A small autoregressive pixel model, trained from scratch: width 128, 102.8 epochs.
Rows from block 3, named by matrix and row number. Rows with one number belong to one attention dimension. Each number is 128 + 24 x the weight over the matrix's rms, rounded and kept within 0 to 255. All counts start at 0. Numbers have three digits each.
# q: attention query, key and value (stacked) (model.blocks.3.attn.qkv.weight, 384x128, the q third), inputs 0-127
# k: attention query, key and value (stacked) (model.blocks.3.attn.qkv.weight, 384x128, the k third), inputs 0-127
q.28:127112132128111125151136085084122152099113117150157148142141152121139112171115129123121140138130134153127097132124117118154121132140154129156157124138096160120106111119106075111137138123116103143131133111134120126111119139132149125123119145149124133133124142153111147075153123152139103149118127168111143111153144148145128118103135158139154110141132114128163124143123159107131106125118
k.28:142124141128131114159132098178142094109134082131098120138121106133113105118103107128121135154132135138142134099135148135125154123106125128135129117127116146128115118129168123122118114167157135106113144144145145111103149141147103146124114134150132120163160122138110118134108118150117110131154128144128121129124145114103149118122123150134140168175121111130135148132140132120110136151094
q.29:139134141123117116103149086152177144153083137135152128100126112103084098123171114112117140091108132138153183124153136134110139161126132135140090142127110111142133133113106158105164137153174152127140143118136151126100141173151105112144098132126127135104097103171134121180110136109157113096130116108151140137114151144152127154122118130177110101122112088105130133148110122132130113091135
k.29:120126138132121128114104109149137085133125112124137114115131123121141181144144113109103127134109129165148107142138165118136099162133110127145147140137164093114116075154150083136152113126136134125127146124141114134152146106120127125142147141080121155153149150117103117150160121148133171094097119133089108144116136143125092110149145141146124117120090157193111130153158140145116160157131
q.30:122141131126124116151126150128130080136134100139123155138142109157141110122124170121130145139135116118139150108137144117119110126130137157126142139103128142109133130151121096145108134159114165146129132133161110124110124125103121121130133124146101134102141103103131108147135110135132111146121114123108111115142157126115156161119148089135098124165121107160137104144117147113119084153116
k.30:123132128134127099118127127131129135089088110158120101111124131105100105128128158132140132119131152111140154113136128071128126144134148142114122132125139147125154125124112134146096141120148126126133127129104143107176139128111140121145133157129138139180143130140134133139131135153118127119116126158100117155127143094127121129127120120155122115133109141069121151123125148141121166137148
q.31:122118091123113114142150168139172132147094133123141127140119157131130137118121123135089143106100173155135142147106133133108145150146149097168128117123148154135145135117139115106107135184137153113135161128101112100152134145148141143143130178112133116136135126167140143163146154140130122125131136132119148130130131101118129132143103086116154139140112122143138131139128119130153150120130
k.31:135130127133094137135149155160139125151106131108123118152148130144122111108134094135129094117168122126132124115095138136100152149132125097119194177128110117137129093123166118125132101105117124149122126129104138110150108136109127138128159096144132116114102124120127130117193153127138120129112099128123075138116134124147126164108146159107123160134130113133134147128157162136112131125125
q.32:122125144105127114119141122104106136117116124140143101126110114139118062088133112118144101116161118126148117133149118142093137114111107126109108086133157096155101120144155112166176111135140143118117123127093114145135122111152147139119172109093145188134140143086111128158131125125135142119136117122103158139131112123130121124068121113144130099141137122151131131126113163169126119154109
k.32:118145149149117138113121138128146119124195127163134136131103124097095106109145132167120155125093154146101143111124098093145129086132111146141090135117127113070123118133145158118106134098152129129121134164161099111103139126105143140137122115131116123157107109117096142105157117134124136115145148152109150127116128134143150125126097072159105139121099143140113133161116139133105147156104
q.33:117132159130142129135145129083127081109102105153132125160157129123140106108126116146170084112109132114145175124116097147133131133118109106138127108113082139123115133113127133142105145117116157104135115133166135137154152083149167110154126153154123168124113115128126144118115144106139105159138154150143105138123095148121109118136150120092118121144113080114099130138142160105154093127121
k.33:124128122123121111143125146138179110129127145151131144106161159150148108101113142159124156128128130136118099148130123123143151155095147124167118169104159130095093127128118144128107156162120137138132160107113135104117138142106125119119135122155171112156110131110156144125136156057101142163128130104166136113112152120125152120148103115127148141162112123104160134122113128148128119134145
q.34:134115113157151119139122094160081130133111124117103101137144147098166108109118113143137113155130149152083126150103131131141119126113106128135148083140116169124142121113158110126122115153184083125122115137121136135146117118126126134121129144117099127124131125121122100140145125128140149098119115123131150139127112145137136162139129133119126100119148097169140147139101128149101138090103
k.34:130143175130129168136146117100159114135071139154115135164130110142166151144136126116118154123117141129126137122114143140196127110133100107149133112155131137101124118134139118125131100129156116123131115120109109127117151143118122123132141134124112124139091112095141150150118117085152125150147152163116125158108118121130139092106091126132103123128150123155113106123127118161119127146125
q.35:132114081106122160138122132135139149144115084125116138102157128115080105156139155095117109099100151108108124126121113105117146158138117135146124117157141123109136166119114141094126108092147145126110143145133120155100093101147103125119095130177120122107164117139138138084142158110131117174149129117127112118151146150119117120166123176141127130087137105132137127132117156134125122147128
k.35:115166167139134132130104115110129139125118119131141121144140126120117094143154130116141098142138127155097128119151126118119145134115133155120131120097145134144138138117138137128150119122107161129112120128105150141126109110103096128127146114142108146146153127138142105100134140112170156155094121116103122112123126146112106121147151127118128115127135132152125095132151171137104083141155
q.36:125106161119116122136081135125150141167148156158134129122157148142126136151132142112120133118118115149112140148113122139128150113146152172113083113122146127137145133165153134116128131091135115106133139141157111123091136124143118153129145148145143145145129130130121109163105151146146110110113130108172112124179132115158108123125113102160133109151152154149138114128125136128153135095124
k.36:117130114120146128108112142141113118111108141138138131129124150096114150130130134094110105130138144134150129150165114122154113128165132132127103147113137140112136114140153125131171118128151087155094136116118098114122174129141156124114133132116132122092136129116116106115144152105132103103142149132126103140134146111135103139148114168117140130118133109124138095131138129118097128115117
q.37:113125129120107125113165157153148161154119120118197139138123111139148155113131137114141109135129114147107148118104127157131130125107128134164120121147128094136132174103069163133115128179156125132141093111131132178139139132115121118090123147114119109142132089166126132125134139119140127118116154128129166121176098129133147131104092133134119103117115138150132105089118147098134124104166
k.37:137113112110127153140127128112164134126129147126157151111122122121165136132133138167143127123095139128142151128120125124115101166172100116106127129116129139150143109160161131088166121132121110132124181134122137123122135084135138171116141075114164149143113091125154151116110169103118168097116126153125126113113098092120106136110176137115115110120140149084108082139116131116107121135140
q.38:113120102138101117134123099140103120119104131116130128133135115125128153126108096129139142133134086123142164134120170115161129142136131121104113127135157124106138092138120128091123120132146175118140145139130093096114153147134110136135109132138111134135110120122148128138122127118129083122125101099099147169111108119107150122173116152134106138122122112150133127140126111146124105132125
k.38:134114169123130130127116121117157134098131116125141129127130143139124136124103119144120113139136115135106118128145125105111117130122128129123159124159110104098155170126107132148120129115111122146119128118129137141132182126147138109155127137143179137126140158110138136134134115149108129127108107135120140159141160134125105110113150098106116118124113181115133137131123131103150116132126